config.yaml
hop_length: 160
mask_ratio: 0.75
stem: "single"
expansion: 3
residual_init: "scaled_by_depth"
grad_clip: 1.0
steps: 5600
final_lr_fraction: 0
Rows from block 3, named by matrix and row number. Each number is 128 + 32 x the weight over its row's rms, rounded and kept within 0 to 255. All counts start at 0. Numbers have three digits each. After the name is the row's rms in percent of the matrix's.
# convs0: expand 3x3 conv, stride 2 (model.blocks.3.convs.0.weight, 120x40x3x3), inputs 12-17, a 3x3 kernel for each
convs0.0 096:100142114063047176143104102108212138086161104090165110127124172173114134148140155117124139100182112155142134119115164135134084113145177126147136072117166181165119
convs0.1 115:113105109101100057145128170119205150175122105110109190170154130141202148125114120123160148119101162109111114166152151157120184137139121161101129083161130158116132
convs0.2 109:150137122103114202148095153085166111138096121110145187116153138135175166138104176135124135111089068115107132112142153086082144107130163121129073138148141185119119
convs0.3 095:137118122126171083137120174141104114092141141122125146133120154125105076133122093129058167140117101156152109119125162090167107143175137172096139152061163160151132
convs0.4 098:147121135116084158079142096158144122107177168238088176136132143152088134129165168134169177143085125115132097151140121075225248147065035107177111125089113124164111
convs0.5 099:125119113110129146071078166147131140084153115114150110120151110093052147140148123149123118106162108091099143148148105072114139202063128130152130148175120151135128
convs0.6 077:124125116053122070099141075094129128124084140200168181146098130051149155150149115141127112092100159123160184158116128128179081160076114149150116128107126122106112
convs0.7 112:136123107159169104143148143175208145138235145097092102110127117120135115128122122112059095100164085114116124105145040102223112132090130142169145086091158143116119
convs0.8 093:092147132156104072135159160152112143095166116045161141087126116114109185090161138127092114133087084114140164131142127110150178158140108112156093148072169134088144
convs0.9 095:116141132161142109117120122112122123121113113118166149149086174100122129090131167129108158121102188144113137108099130143135106085123144130105120210157129158180103
convs0.10 086:110109155135124193063107107151086085095154133170121077116099136139115078147123137150123170152098147123238127150140071120138170153127132159091120196135149165141145
convs0.11 107:099177075131076152119121134146096092043145150103160110141139066173086104119140155125084033133178085096117176107109078202105068109133107121200101149153155147113137
convs0.12 092:124101139157141104176135129083176115122140169128206112133173126144101109149133082136161115156150091106084142151134107200199174156129202143093151174143075166127158
convs0.13 089:139135116085175104161110101123127104116185093168134078087151139179096091114116127130138100096122155107135106164141059099146067126158130136097124172089123096147123
convs0.14 090:140128094149210195098116157149117164152172150129145119073117103169146120102153065165169118101105143136125198091105168136225138160129172108128162116222217156092142
convs0.15 116:108156143122089119154186105087145120121095161146126094110133111190142069116143108128074151181236059121128113112136114181086136124161131141166148094089154128168073
convs0.16 133:153117101076156174089091216147112102107114177166142161128116110113122150103121229098148130120122149114136128116131127091186073134143148142113128142076159131082105
convs0.17 085:090084161172153169146138120126117094142169179139132095139159126158155072143118089158120165155074141149118087125116080202106116120103100130121134104115099128135087
convs0.18 101:132124159117118192092109113095086130163156112225108130121158127127110178134137156122133103122097164150103165111179113108134139125129105115126162131097119131118143
convs0.19 102:093131134061153126171111095099158159154078130237110175116135113171180181151165123154128159173092154100093089139119120158146141101111163132147105136198205128142083
convs0.20 110:146121144086114108081123180115129094140098141115171102101129106111134177109077145132125148151065075095097037122137103111161091126131045136113142140154153146098150
convs0.21 097:123132102167049167109104140165139126131136136255141142106147132081115176112123167111140088089133144146138118097123113103197199132196145120123137109073125177161128
convs0.22 088:155160108160123160071214173182106131169155139082098132124161113137152067105061161168115072070179122140154121136136174141152178106168073075129134087110081170106090
convs0.23 094:125127153151114107111098123123127109122096157152063117138129098103155147113102074134117112182118103083159055110113107067155130117146075101131127066161182040172090
convs0.24 123:119097125182113116125133133156076111111116101105128058130152139089154198107101145146074103134068131123116138133169128102120208142090126126128099098165118144113163
convs0.25 107:123128128199116069133154072091139129216184142133141125119130119135139129128131132124129157017041171111134121125125169083142063150070129130150115130144158114115133
convs0.26 108:157116146126166120117091113127112084096154161180146107134146103080179160115150133132127143115074138125182117139132120137132209143080177119132127139146157142132109
convs0.27 086:174088128177108109151151088142126125192144148185177126127117123185154109122118046130136125084114045204075135115102173141159142158182179141107147154055111136118134
convs0.28 097:110126141124126108133169134124168118154190126072162140085138120122217082107085153126142091133096117093161123120112118176046138156100105171167130144182112141119129
convs0.29 080:108137126174146109153069097119151139104134204071121087129169136168090146188117106134107181101160151114071127147138158067233146105125091102101133162162142074091099
convs0.30 081:127064135107097147112154104148134149158133109153119153158055141142107147100106182098131172150133108145133155222143090185146040129132109128070112160116078167149107
convs0.31 096:146119145126118117149134095161091111148150150170170112108095148111165138176146127132114138139128142104087155135134100125142113144087162139156123121074137149234154
convs0.32 099:136115098116107171083107138122116133109131112163090166160083175086107132096116162136138145100145155164121138161137103130145026136144103174101116106136100168112108
convs0.33 108:120182054125124118133147064129067145140114102097141108128097141094177184159134147112083089135054139099103166112130096190121142106131207144144114093096141145081151
convs0.34 104:116149142113133141127130097123152126231050133076117139158110113106148136163128190162104055074142122103113157135158138170096216105116091157129133040171202131095125
convs0.35 092:143138105116092121161133143144125130112121104095135127105169149118084064138154104150113065073155162139116131169137119113152131095131117145200108135060167090141129
convs0.36 081:150111079093097097121131184116082176193202099148087111145091134132136155150124161089111112132133190155127125092131154132148095120108121129168128103148124061150184
convs0.37 098:105119133101131090134066141148143096180051127091160110155094118118103092149094132133152123097160087071169106120151108136190135093151116107103162073112165151122106
convs0.38 090:141172092129229066120152086145118103131189106127177115147147139148176150091144141149121099130171109121134098088132118086013160129089115136135143108150109101105149
convs0.39 101:150145110112214062134093145136101115082129152159132179137126111120113125139088069118048175131084086045201114136090111150106044158160085129136152158080137153158101
convs0.40 102:133131135106160087071126109094134099100115157166116151118146134102106119139159084127080170177088126055086113121126156116038171094222126135156116133101133172101155
convs0.41 101:177120100150147078120057100146139115131084121206180113145121135139090074148156162127128117147152108186171142090120146153113088174095158115079145167139084112066161
convs0.42 107:142105126095118109075173154141088119152108143160124105126133125106117169130182107146154086139108122117142152111148125171100123102150073146153107137107155135096134
convs0.43 116:121079135147054096132162120160099131137033135121115115154136156137153164131117130110149163096199078122116124153126105165096255091196088118166129084139135132095139
convs0.44 114:092131138093188159101156103116137112143101129113073124106185105109155124135116148104206123154129179153099133132143166091220129079159098091203109103174130182146125
convs0.45 099:123150128160076159141080087163118128094127141099204132073138114141137174125161172119140130163134130103160205127162063115129054130115188151106151154064209096152125
convs0.46 089:143184096129125122144156118113131113116045113149131092097150102115097099134117104112146064122167052096178093130120100152133131078143100101134146121055143125074110
convs0.47 095:105123128199175071149130106154138141119195106231119097091174119117148145177141095155120138083118160150121083177127152195163164148184128138105131167208140229076139
convs0.48 111:134103131071103089142063169139065139140112071121119154098131138105138120127116177166097134136158160084139119144106147054081153145118132136141152121194053103073155
convs0.49 116:166167142094123099145115153119178115126062136121095182169148119112122109132112108087147162132118100135121131128112200120010207115161082142121126127192054134129174
convs0.50 109:136135142142020110103136133117146118089111107089147130102083129113246165117133139122082098109133146120167135108132120170176236157125130148150113161128159124112160
convs0.51 086:147128143114178157165085177147147102145142166126119076077172153084158128115115119112130120109222174147147112139076170093134108142084199099155119119073146134153110
convs0.52 095:086131119168174070142144108116136157132157108084047191088077171071082164156088107132103087076171190104100126121124183095114250153121175103187133179094119159092116
convs0.53 098:163112139107160106101158098160137136155124130127130118107144113112194122176135065129136135202112068137111131168133139162112072138082134125151131135185071109218130
convs0.54 090:086203108114159128132139123139130147138134152130081092148124134106170131136109115138117112146084171151128115132107146194148014099138123165112147108121166109149103
convs0.55 112:127166096066145091087113079163137128199117132097137055150152108083106156147115123129138072201041154114128154138147113175163158129153161163137130126191127126110085
convs0.56 092:094128152144162104138206132118122113105108145226136120126131110139129124139126162155125148066140180170116113124119133168173178178103092152165113207131141151170138
convs0.57 115:133116079158064092156146099104171147133182120191203096135095148173115124087158134158088105199140064124143159109107130071145070135106109146107135125081144092130175
convs0.58 104:127101161122070092102151120123087062071113108165136129138065179159151115177149097125124112173127145125078149063081248185095157069158098117069107176126136121146144
convs0.59 101:114122087137126154140088149200076141164119150118074094147136113076178121065167105085114071119168130111107130102120128109140217143138191135144124134164119109147140
convs0.60 103:088150147113152121094138161143114144121107115103156124108104138148135080120117104161131109145133123140153145088113127007194076101138021106113133140042131155136129
convs0.61 096:141102155092104149148067145133122137157118152133144149164125121127112096141184143153141118136119146154132180123090135123160067106140082170139127099174129163175084
convs0.62 100:124102190110110131136141044123140130074190155119123128112129120155133053095133115121143117142064151151133139107103120146134122191096096105128128112099129036185121
convs0.63 071:130102122113094121108119144144147162165158109075132108147114134137079141094128110118141152114119101099106148145152103106183178139066181091131148094089147155089137
convs0.64 095:138106135167201130189127072170115092132063131146147112137115126114100152151069169128109117122181124091140156114142155172139133138093128097093138094069106089130128
convs0.65 089:151089127121115130045152130128145124070127104068114102141084121147128100117084089160125202160184121102154134110140145115087166120142176151120131166121102178057145
convs0.66 100:148088091110052113156125148119162171105111112168143129127148142090118162159118126117132134180112100130148136118103141161050129066173098119137126163126150106147124
convs0.67 106:115114166099125132157080092105141098095164131146146104184142118128140123146106098124115167170096108144139105175093091115108123119127122115103137060176117101108125
convs0.68 107:147142134135071117093183081149142143121123152174169125138120107093149127133154117155142155101164156126133151124109126134159080086161113109123152137074125139136138
convs0.69 090:142119135158164135082178114140114116064116157094151089102181139163090110099137129162146127106080143132154158102148122147110096128148132148068137044118115114171123
convs0.70 089:154101151105161119107163132104154089144134120100157096138108139128133096101154143136150102147123134131125180128119192103183012142138009114117146147083097115133102
convs0.71 099:115116130100101135081086107073132066154150116134153126124113117106189164098143149110129109148126066113213148103143146149080187129132125150165158090120160133121121
convs0.72 121:124107128118104139128133106185161114115124086124074120115125141101163184111125093146119161076099112139125111111106159140082129106140095138100133071138121132126100
convs0.73 070:159141106096081112141089065162114162122128128133151170152084126121118097147073114111151171050148036105121149155101100088176131175146119123121123116118109147112158
convs0.74 086:095172134164116136191103067110148140068165120111182143120163139122127137112164118149109146135162147159162069125116122131138188130101152101092151122091106106079111
convs0.75 110:128129135171101082107070103135147134169136133038126103129130130099173132200164106120103125076100126220152134131115175074190106145142167110124137166209085094086148
convs0.76 098:164110135126127168133176175165146139149135132163230127145111126122169149112180156148155098155153133069094138119116125134093101141180178119111131123197116111184114
convs0.77 102:123130102148123109188121130098170097067137148068100164151114131127123105122104131100142133135149153069187161102139153154147170108164122111134128166090129098113179
convs0.78 112:139147126136075159120115111165133119137092092082089118131151102153119146158103112112160146110147112146143140110093146101140136215112112114105135133036071139155129
convs0.79 087:140162097128150086037117128186138120107196115135153072132114119138146165123134077124171111136129202143161110091118110164097133171155098139126130084135122120110143
convs0.80 084:134142102118185140112228099124128159140105107081084093159122135122134162094199137089128194144116156176108108150099088164139145140133140117106088177137136111127093
convs0.81 076:176124091093161122129099043153124136138087084064119095123103127210113053097136059157103157206144123103186128172123139065122132154116097056122155134124115136090158
convs0.82 115:154084137127180129107191158122184097070160085178141143158144130121113146123134135149118114152087081099117145129121154092057198150140098107113139130155109156123165
convs0.83 075:152082133107124123150099178108107120128136175080097169085167116140108144123083172090117095074059189190068105137143130162125093124123089179118120095132138135172144
convs0.84 106:117143123145112156128145114122153144143179166096123146102142133092187089089159100111136116087168112086161126051185160091149198099140149136165149139190134122130110
convs0.85 120:133139115208088130115143141168117119159129150169159162051103112158122134100173198097126123108191109095184128154129145175144066163112096159146087120070142104117151
convs0.86 096:145113135178094134110158114122163103116143117119154152099133127155109120149080141124141145142124148167119126161094171148107112150116100151098090149136131085126138
convs0.87 090:146124132132130141138133173148149103158147134063159083153141148092151099104153189131141109095140151072124145121125111146159150150097138098099160095088167082053100
convs0.88 121:106144153099124096101160147115133125115071113072181151148064142180127135120148105102130125036152180127170150163113150107147151144121224105175121126118117077106117
convs0.89 102:144093128131127168144166116113076167162118172075138125172136084149143070091114129104172096139181079150080138121139104094164105121124150146097120092064125135174133
convs0.90 109:161124117150073153124132116115151104062096142119126155126114133138120139125085179111081111092091087147141165087140032171058232120146132145154119085100133141135165
convs0.91 108:114191119076156117153116125122145160118100054133093142112147193173146161151082091126110139128082141175080115142097109128168097107126126143149151132069084103132155
convs0.92 106:111133112130110154147080125149174160140078121098079138148072160094159176146101085114120100133126106099161152113159171120180108152104071115134135102155127127124114
convs0.93 109:131116141112031135183105142135094135149044132113163118084137155165134157146148149127141149095109144139047129112135132188184151131092125120105140143145131146160117
convs0.94 096:134106135143163090142179122145129100167100133173097057103122146155110128167105141105081105145126098202161174109108144120146126242126097126120144143139165201122174
convs0.95 095:129145126103146129161118061106159107142164105191104114159139166087138134110147102121124119109133126132143144163109052067139108126138132077118148131136048185034167
convs0.96 116:137084133070101141108124160154155129169183091134190118124153147141130148136124127125137152153060201154144124099140149176137228093127148123097099123049132176150135
convs0.97 110:131062133142120071149202092138088162107158142123126146120094115126121091143161101097112118112092102149099112090118075159106130154107111136081124102132145122159117
convs0.98 113:096167103131117139151115161138156125177182069095178156137148120078183132177096093137164106119208128110088151107117129124149080093121113098159110131226125076140130
convs0.99 090:138072107171077082145063129175070124151086111123094137155079162138078164128119179102096058101054109162128147134143093133215030121119088134123124116120136140105122
convs0.100 098:119119168089150107131130080129123098151078118132123140139158139111142136163135080058161108116107079122181057128183122141149126135131180069071095117114196155114205
convs0.101 104:124131125142056140133123179108124106113180116181174182152113110132103167124112204138108117112108120138119120127119123096177170149173143113135128176159100133083144
convs0.102 107:149117117173096110106141080114163144159117115158117110141143134139137145162133079095106149108140124084168148125082137175091093118138059124098136100130101143185106
convs0.103 106:091135127100068160155140089120082157147072137112159172101128115089247170104106167111122183153129068110183147126131056050175179044140098100083150105152124094141135
convs0.104 099:111119136067205116127111148106138101151160128146120137163118123145128147110155116123105120090142183093118193172111119104168189176120148143165111042173104163111108
convs0.105 101:146162123083199127087139128113101125129094141088108111133158105182104095096120130124112108135118142106139113145156146135104125104163154130150143153126159155021110
convs0.106 104:117146141092174088115125152121119151120145116148127103117147132116089120128152107123139158107076142090161169155121084155098136069173096133089132181239154120131138
convs0.107 082:126160125112198171118192127108122115176138121135152141117181160167160098131141120142127176115217152135147161158101126084118092143068090110092140160085138196109170
convs0.108 100:093113165134186080132115120179111115136076109101083080138157122092136114129124143190122115124166080131079085108169200138184063121115169144125155098133181127123135
convs0.109 101:179104110112132202069133164125130146094064104099154207136074142159111141085180086147154128154107188125097169183128076122101154128161150177087151098127125173180175
convs0.110 099:162092134083107188118127157146099143152131102133085153098172147156139130137197082122106120144103084082133164090156109129166186137161092150118091153128104096122164
convs0.111 100:090218116120102178139097121105106158089111106132090135114148154124095152098074165103144122139137153093085116122154136159099047101110145110197105170105134057125127
convs0.112 080:119118145118140138130122122102128119114102138110134155124122114158145165066128185203099160161164113142120143128116098072144062099183164156129120114177102150103103
convs0.113 105:130104132126166113103185107120102122183114084168187106124107151123125110176197125132094108139111093149059121133117113144153090092127138129137135122155131130153133
convs0.114 109:158121124131089124146152129132105114125124131162125120100072150111132146172151116115111113111187189119130075157134111125199170169153162181175160105129109125118139
convs0.115 093:103097088124108141110142105138082114174103154118157169142084153095113100104172114117074090114149172103156116154128073116103181084136084156104116087113154143161157
convs0.116 095:115142129126104155186078092146117146128080083172192088169121149156140160095157099134116114170128132111124111095104162176109108211120084113138134148099128087136104
convs0.117 101:078143162117108140228149110104132130188140149117175086132143151112136131152112099110143099108122094172139145118123114099145075093138063164127124125163120099150138
convs0.118 081:165099128147120128121078127153095112110124133177069091153125119112122082152090163142074127165173193085111093114091174120088111141153116156117140145024119116087129
convs0.119 106:152122124162125128127141145106081111172106164116150145098048116156106159095126117112149152083029144135133152121113071104155060172116155140073117111127079106150112